A small sound classifier, trained from scratch.
Training: adamw at rate 0.0033, batches of 128, held-out accuracy 99%.
Rows from block 3, named by matrix and row number. Rows with one number belong to one channel. Each number is 200 + 20 x the weight over its row's rms, rounded and kept within 0 to 999. All counts start at 0. After the name is the row's rms in percent of the matrix's.
# convs0: first width-5 conv (model.blocks.3.convs.0.weight, 128x128x5), inputs 120-127, a 5 kernel for each
# convs1: second width-5 conv (model.blocks.3.convs.1.weight, 128x128x5, transposed), outputs 120-127, a 5 kernel for each
convs0.26,107,199,209,211,201,190,216,214,211,206,208,194,228,268,256,213,179,182,179,170,164,193,184,174,179,200,218,230,224,212,213,220,204,191,195,207,216,214,201,202,218
convs0.27,100,207,219,225,228,232,208,221,226,222,219,216,216,199,188,191,176,179,177,173,174,200,192,182,181,183,223,237,243,241,243,211,200,188,187,187,195,200,206,212,208
convs0.28,098,198,205,207,200,187,219,217,212,211,208,211,206,226,241,232,197,195,195,195,192,224,226,218,207,204,231,230,218,209,213,187,182,171,169,176,208,208,195,181,187
convs0.29,098,201,206,208,201,191,212,205,195,190,187,195,216,251,248,209,221,215,211,199,185,185,180,174,180,196,208,223,227,223,218,224,209,192,187,192,196,200,193,191,202
convs0.30,100,200,211,209,200,195,210,206,207,208,210,216,252,249,217,207,185,182,175,165,164,185,176,179,193,206,216,219,224,232,238,209,212,216,215,213,195,185,188,207,220
convs0.31,113,204,214,218,212,205,222,217,217,218,215,222,247,258,240,218,192,193,195,192,188,184,180,179,185,194,221,231,235,238,238,209,206,198,195,197,202,201,200,205,214
convs0.32,113,267,262,258,258,261,240,238,235,233,232,203,201,200,200,199,245,241,240,242,244,184,185,186,188,190,217,214,210,209,209,186,183,183,185,187,194,193,193,192,191
convs0.33,101,233,229,231,229,223,217,223,223,218,216,222,230,237,229,209,229,229,230,233,234,196,194,199,204,204,207,206,213,225,226,206,212,232,240,223,198,196,202,210,212
convs0.34,079,259,247,238,237,241,232,231,229,221,216,179,180,180,180,179,245,247,246,241,241,191,194,199,204,205,189,184,184,186,188,202,195,195,203,210,192,190,192,193,196
convs0.35,104,194,203,201,200,199,170,164,191,211,194,202,206,221,226,222,170,183,218,230,209,215,211,203,202,213,212,217,223,229,222,220,222,199,180,192,211,208,193,178,179
convs0.36,114,209,196,192,204,213,215,219,189,164,167,222,207,189,186,192,221,213,188,174,178,189,194,216,232,229,202,205,216,231,231,165,169,205,218,201,181,174,195,213,210
convs0.37,103,184,184,187,204,224,203,206,188,190,215,199,205,170,150,175,218,207,180,184,218,194,184,200,219,218,196,172,182,217,236,197,200,232,246,220,186,169,193,226,226
convs0.38,094,213,225,228,219,212,195,184,178,185,203,171,168,189,192,181,215,216,214,215,221,213,198,185,190,210,217,193,169,172,201,194,181,172,172,182,220,200,171,166,190
convs0.39,096,223,222,219,216,216,219,219,215,206,202,199,198,201,202,202,223,223,218,217,222,214,215,215,214,212,207,208,206,203,205,223,216,211,210,213,227,234,236,233,230
convs0.40,094,200,210,218,213,208,212,216,192,176,196,195,233,247,218,195,221,224,212,210,226,212,208,213,224,225,201,203,206,213,220,185,187,216,232,202,191,185,192,212,222
convs0.41,095,200,214,222,213,195,207,208,215,221,213,187,197,242,256,203,164,175,199,211,205,228,217,196,184,191,228,242,228,203,195,224,215,198,193,203,217,226,210,192,193
convs0.42,111,154,155,166,178,184,183,177,190,217,222,215,217,185,176,196,196,190,188,202,211,182,192,215,228,220,179,172,198,225,226,177,192,224,231,209,166,170,203,225,222
convs0.43,114,183,202,216,213,202,205,207,188,168,168,188,193,233,252,223,211,213,197,192,200,222,215,195,182,186,225,230,215,193,193,209,189,168,170,180,220,230,218,195,190
convs0.44,106,184,180,181,184,185,164,163,166,169,176,195,176,174,183,191,195,196,202,212,223,216,224,225,220,215,203,212,217,218,222,209,212,210,210,214,217,230,235,231,227
convs0.45,097,211,216,224,225,219,206,209,180,162,185,190,202,218,206,178,207,211,195,190,215,188,186,197,213,215,194,205,207,212,215,199,186,208,230,211,188,180,192,217,224
convs0.46,095,255,251,250,249,252,249,243,238,236,237,192,193,192,191,188,246,245,247,252,257,186,189,193,197,201,216,210,205,205,206,197,197,200,202,201,186,184,184,186,189
convs0.47,104,204,205,213,216,211,208,209,180,164,185,166,178,218,219,182,215,219,199,189,208,208,193,194,210,227,213,220,205,198,210,212,182,191,225,232,210,200,199,216,237
convs0.48,104,175,178,177,172,169,207,208,208,210,211,210,212,208,205,204,225,226,226,225,227,206,205,205,205,207,198,199,197,196,198,217,220,220,219,218,199,198,196,194,194
convs0.49,097,170,172,170,168,167,212,212,210,208,209,210,209,206,205,206,232,231,226,226,228,208,211,212,211,209,202,203,202,201,202,208,214,218,218,217,203,202,200,198,197
convs0.50,088,174,188,200,203,204,196,214,233,235,220,222,213,216,223,222,179,184,189,187,182,227,218,201,193,200,193,211,223,225,223,260,249,209,182,189,211,215,212,213,221
convs0.51,089,197,173,158,152,152,213,211,207,203,202,178,183,191,192,188,225,223,216,215,224,204,209,214,215,210,213,206,195,189,192,230,232,247,264,264,191,193,197,199,198
convs0.52,115,209,200,196,194,192,223,216,214,210,209,194,193,191,188,183,182,173,178,194,229,223,226,227,226,225,213,209,207,207,210,218,220,222,223,219,215,221,223,223,222
convs0.53,097,170,173,172,169,167,201,201,201,202,204,214,213,209,207,207,231,231,229,230,231,206,207,208,207,206,202,202,200,199,201,212,216,218,217,215,205,205,203,200,198
convs0.54,104,196,197,192,186,186,198,196,201,205,206,226,233,226,206,202,193,197,205,208,209,210,216,221,222,219,182,183,194,203,204,224,243,255,246,227,201,208,216,219,217
convs0.55,098,187,174,168,170,177,220,206,207,215,224,207,194,191,200,204,164,164,171,172,180,209,218,218,209,199,195,192,197,211,224,239,242,242,239,236,191,203,204,194,182
convs0.56,113,217,231,231,223,226,203,214,203,187,193,193,181,168,171,182,199,212,206,195,198,215,215,200,185,192,222,239,244,228,216,217,220,189,159,166,204,211,207,194,192
convs0.57,095,198,194,185,187,197,181,185,205,223,223,231,218,171,141,147,222,214,211,205,202,201,203,210,217,222,215,213,209,210,212,225,241,236,212,191,228,231,240,247,248
convs0.58,090,190,196,189,178,173,209,211,213,209,203,211,231,229,209,205,181,192,198,191,177,200,210,217,221,222,192,206,217,215,210,232,239,234,219,208,186,201,210,211,207
convs0.59,088,203,198,193,187,180,214,223,223,222,222,185,184,184,183,182,231,230,228,228,231,207,216,219,218,213,202,204,205,213,222,239,229,225,229,234,191,198,207,211,212
convs0.60,106,189,190,188,187,192,183,183,187,190,191,220,230,216,199,206,189,199,205,205,205,217,222,227,229,230,180,187,198,204,204,231,253,259,245,228,225,229,232,231,228
convs0.61,096,203,206,207,205,208,206,203,203,202,204,219,231,217,204,212,185,191,196,202,210,210,216,221,218,211,181,189,209,221,221,200,227,230,201,175,221,229,240,248,249
convs0.62,106,186,210,229,224,209,196,201,214,221,213,197,220,249,235,203,146,178,218,219,199,200,201,193,192,202,177,199,213,209,200,210,201,187,190,205,195,206,207,206,215
convs0.63,103,194,205,220,224,220,218,205,199,197,189,178,191,218,217,191,202,200,212,213,202,204,209,216,219,219,195,193,201,210,205,198,205,224,241,238,204,198,192,193,196
convs1.26,079,205,229,224,245,230,199,200,199,199,198,188,217,227,192,179,201,198,197,195,193,198,159,143,168,196,197,194,195,194,197,204,191,185,189,216,192,160,149,175,196
convs1.27,099,198,185,183,177,163,185,188,191,190,187,200,205,219,233,214,172,174,174,180,180,184,191,200,220,216,180,178,177,184,189,183,168,170,188,198,186,171,162,176,174
convs1.28,116,199,200,197,184,179,211,215,203,202,200,214,233,236,213,206,244,240,236,233,233,200,195,206,233,238,221,222,225,227,233,223,221,221,223,221,200,197,206,232,235
convs1.29,085,206,217,229,241,240,197,197,193,193,191,207,226,219,189,195,198,196,193,189,189,200,167,154,165,188,196,194,191,192,193,187,174,170,183,200,224,193,183,181,194
convs1.30,088,215,222,231,240,227,206,207,205,204,203,183,193,216,210,183,209,206,203,202,201,202,184,188,195,213,202,202,203,203,203,200,199,200,196,201,211,185,180,176,203
convs1.31,078,213,222,229,243,236,200,201,198,194,193,184,191,214,203,189,195,194,191,187,189,195,176,154,173,200,196,193,195,194,194,211,189,181,188,210,204,177,157,162,179
convs1.32,100,192,184,179,176,189,210,210,204,205,211,218,217,209,214,219,220,212,206,205,204,207,221,227,229,229,207,206,207,212,224,239,243,246,252,235,189,188,182,167,152
convs1.33,086,215,217,221,227,223,185,177,182,187,189,206,196,191,201,214,184,182,178,179,179,174,163,149,155,184,186,183,181,179,179,205,215,208,196,190,210,200,192,184,204
convs1.34,084,222,201,185,200,198,203,206,213,207,207,218,209,207,202,214,209,211,216,218,220,181,195,199,211,209,212,212,211,206,198,240,226,206,215,211,163,173,178,181,184
convs1.35,097,213,198,220,248,222,192,198,184,173,177,203,210,195,203,210,202,208,204,199,196,212,169,164,198,221,186,190,188,187,185,205,182,185,204,206,218,167,173,195,213
convs1.36,109,229,218,202,208,226,193,194,211,222,211,198,186,180,222,233,217,218,226,230,230,209,196,153,140,182,189,190,193,191,187,186,210,199,190,223,203,193,156,152,196
convs1.37,096,244,228,212,199,191,184,177,183,190,189,228,162,187,235,233,199,196,195,201,203,199,201,145,150,181,192,193,192,184,180,160,198,186,190,188,208,207,149,140,166
convs1.38,105,234,232,244,240,230,196,200,195,195,197,193,228,242,228,209,227,232,233,230,224,202,183,187,206,225,209,206,204,202,204,223,215,211,198,204,192,171,180,205,227
convs1.39,094,188,184,183,196,188,214,214,215,212,211,202,202,211,202,190,204,204,202,199,199,202,203,206,198,189,225,222,221,219,217,218,199,189,183,186,206,203,206,203,207
convs1.40,080,220,230,241,238,221,194,187,192,199,203,192,199,212,214,201,211,204,203,203,201,188,184,157,144,176,197,200,192,189,184,197,219,192,170,177,210,207,172,157,191
convs1.41,086,203,216,232,231,236,198,197,196,197,198,190,218,205,174,189,208,205,204,202,202,169,112,124,171,181,202,202,202,208,212,188,176,181,213,221,188,146,166,189,190
convs1.42,107,196,183,173,174,185,196,189,180,177,186,244,209,200,229,224,199,198,188,187,194,214,207,175,160,184,189,187,194,185,176,162,203,221,221,214,226,220,183,151,174
convs1.43,111,170,188,183,175,188,209,194,201,217,217,193,232,242,213,217,233,228,224,215,211,207,162,152,206,223,222,220,213,208,212,207,205,183,186,205,183,142,169,215,222
convs1.44,108,197,174,165,170,174,218,219,215,212,210,238,235,220,213,203,215,218,217,217,218,206,209,208,194,187,219,218,219,217,220,205,195,198,198,207,210,218,218,214,211
convs1.45,085,230,238,235,223,217,186,178,184,193,192,204,213,209,205,208,209,202,202,199,201,205,187,149,129,173,188,187,182,181,181,198,209,184,166,185,222,207,172,161,202
convs1.46,095,195,197,198,193,207,206,205,203,206,211,214,208,203,207,213,215,211,212,215,216,209,211,222,218,225,220,225,226,226,228,222,223,231,224,221,192,176,177,159,162
convs1.47,087,227,228,232,214,217,191,188,195,202,202,202,224,234,217,211,216,211,208,207,204,212,178,142,162,191,203,199,193,192,192,205,195,161,163,191,218,187,154,174,205
convs1.48,118,228,220,216,215,214,218,219,226,232,235,209,215,220,221,213,206,205,213,219,223,195,205,207,212,219,235,233,233,225,217,201,203,210,208,203,183,186,186,178,179
convs1.49,114,213,203,198,206,212,210,209,211,222,228,205,210,204,204,202,201,202,205,215,221,189,202,206,204,208,216,216,211,214,210,183,193,195,202,192,191,187,182,176,176
convs1.50,100,187,180,181,179,174,188,187,179,179,180,183,179,162,169,191,193,193,190,183,185,196,177,193,207,200,186,192,195,204,207,201,185,196,219,232,192,169,174,190,187
convs1.51,099,216,205,204,217,241,181,189,196,208,202,201,219,215,214,219,195,209,214,217,207,237,229,232,224,229,206,215,226,228,215,215,200,188,176,187,209,194,203,193,210
convs1.52,126,187,195,198,200,204,222,221,217,219,220,199,208,209,208,211,216,216,215,215,218,188,193,195,201,196,231,228,226,225,225,203,194,186,186,187,195,199,205,209,205
convs1.53,121,216,214,206,212,215,208,213,217,220,230,202,209,210,210,212,196,199,205,216,219,203,210,211,214,212,225,222,223,217,219,203,209,216,216,203,199,194,187,179,173
convs1.54,094,205,204,218,224,233,194,194,195,195,201,188,197,210,214,220,182,183,184,183,181,179,178,179,189,200,193,197,203,206,202,181,184,198,195,197,186,173,172,180,193
convs1.55,117,216,207,202,205,219,214,210,208,211,214,214,213,201,200,195,214,212,212,215,217,200,215,220,216,211,222,221,217,216,217,200,193,186,181,176,194,201,211,212,205
convs1.56,099,177,173,159,155,141,186,185,186,191,190,199,185,171,201,223,190,189,189,192,196,174,158,186,205,204,175,176,175,180,189,189,178,184,202,209,188,154,165,178,177
convs1.57,108,216,211,208,194,196,206,201,195,194,199,187,174,176,210,215,192,190,186,185,190,185,169,170,184,195,206,204,208,208,211,201,212,223,233,215,197,188,187,199,207
convs1.58,091,213,211,216,218,229,179,184,184,185,189,183,189,207,193,183,176,173,178,175,179,195,176,182,195,210,184,185,189,192,193,176,175,195,200,203,205,186,176,185,216
convs1.59,103,211,211,212,212,214,210,212,209,209,211,220,218,223,221,220,212,214,210,212,214,182,187,190,189,202,237,244,244,245,243,209,208,209,200,202,186,180,182,186,197
convs1.60,096,207,211,206,217,220,202,200,200,200,202,192,201,216,228,222,192,192,194,191,190,198,178,186,184,196,198,202,203,206,203,184,193,200,198,196,183,161,171,173,195
convs1.61,095,197,197,196,197,191,186,182,180,183,186,162,154,180,205,197,192,191,193,193,194,167,152,151,163,168,194,193,197,200,202,183,188,202,207,196,212,187,177,180,189
convs1.62,104,207,206,205,200,210,209,212,205,203,207,184,211,216,189,189,207,206,201,196,193,130,128,160,191,199,214,211,210,211,216,163,162,175,203,209,163,157,170,191,197
convs1.63,109,204,207,219,214,213,199,195,192,193,197,215,239,233,217,237,202,200,197,191,186,207,210,200,195,199,201,198,193,183,177,198,217,214,201,200,196,198,188,189,202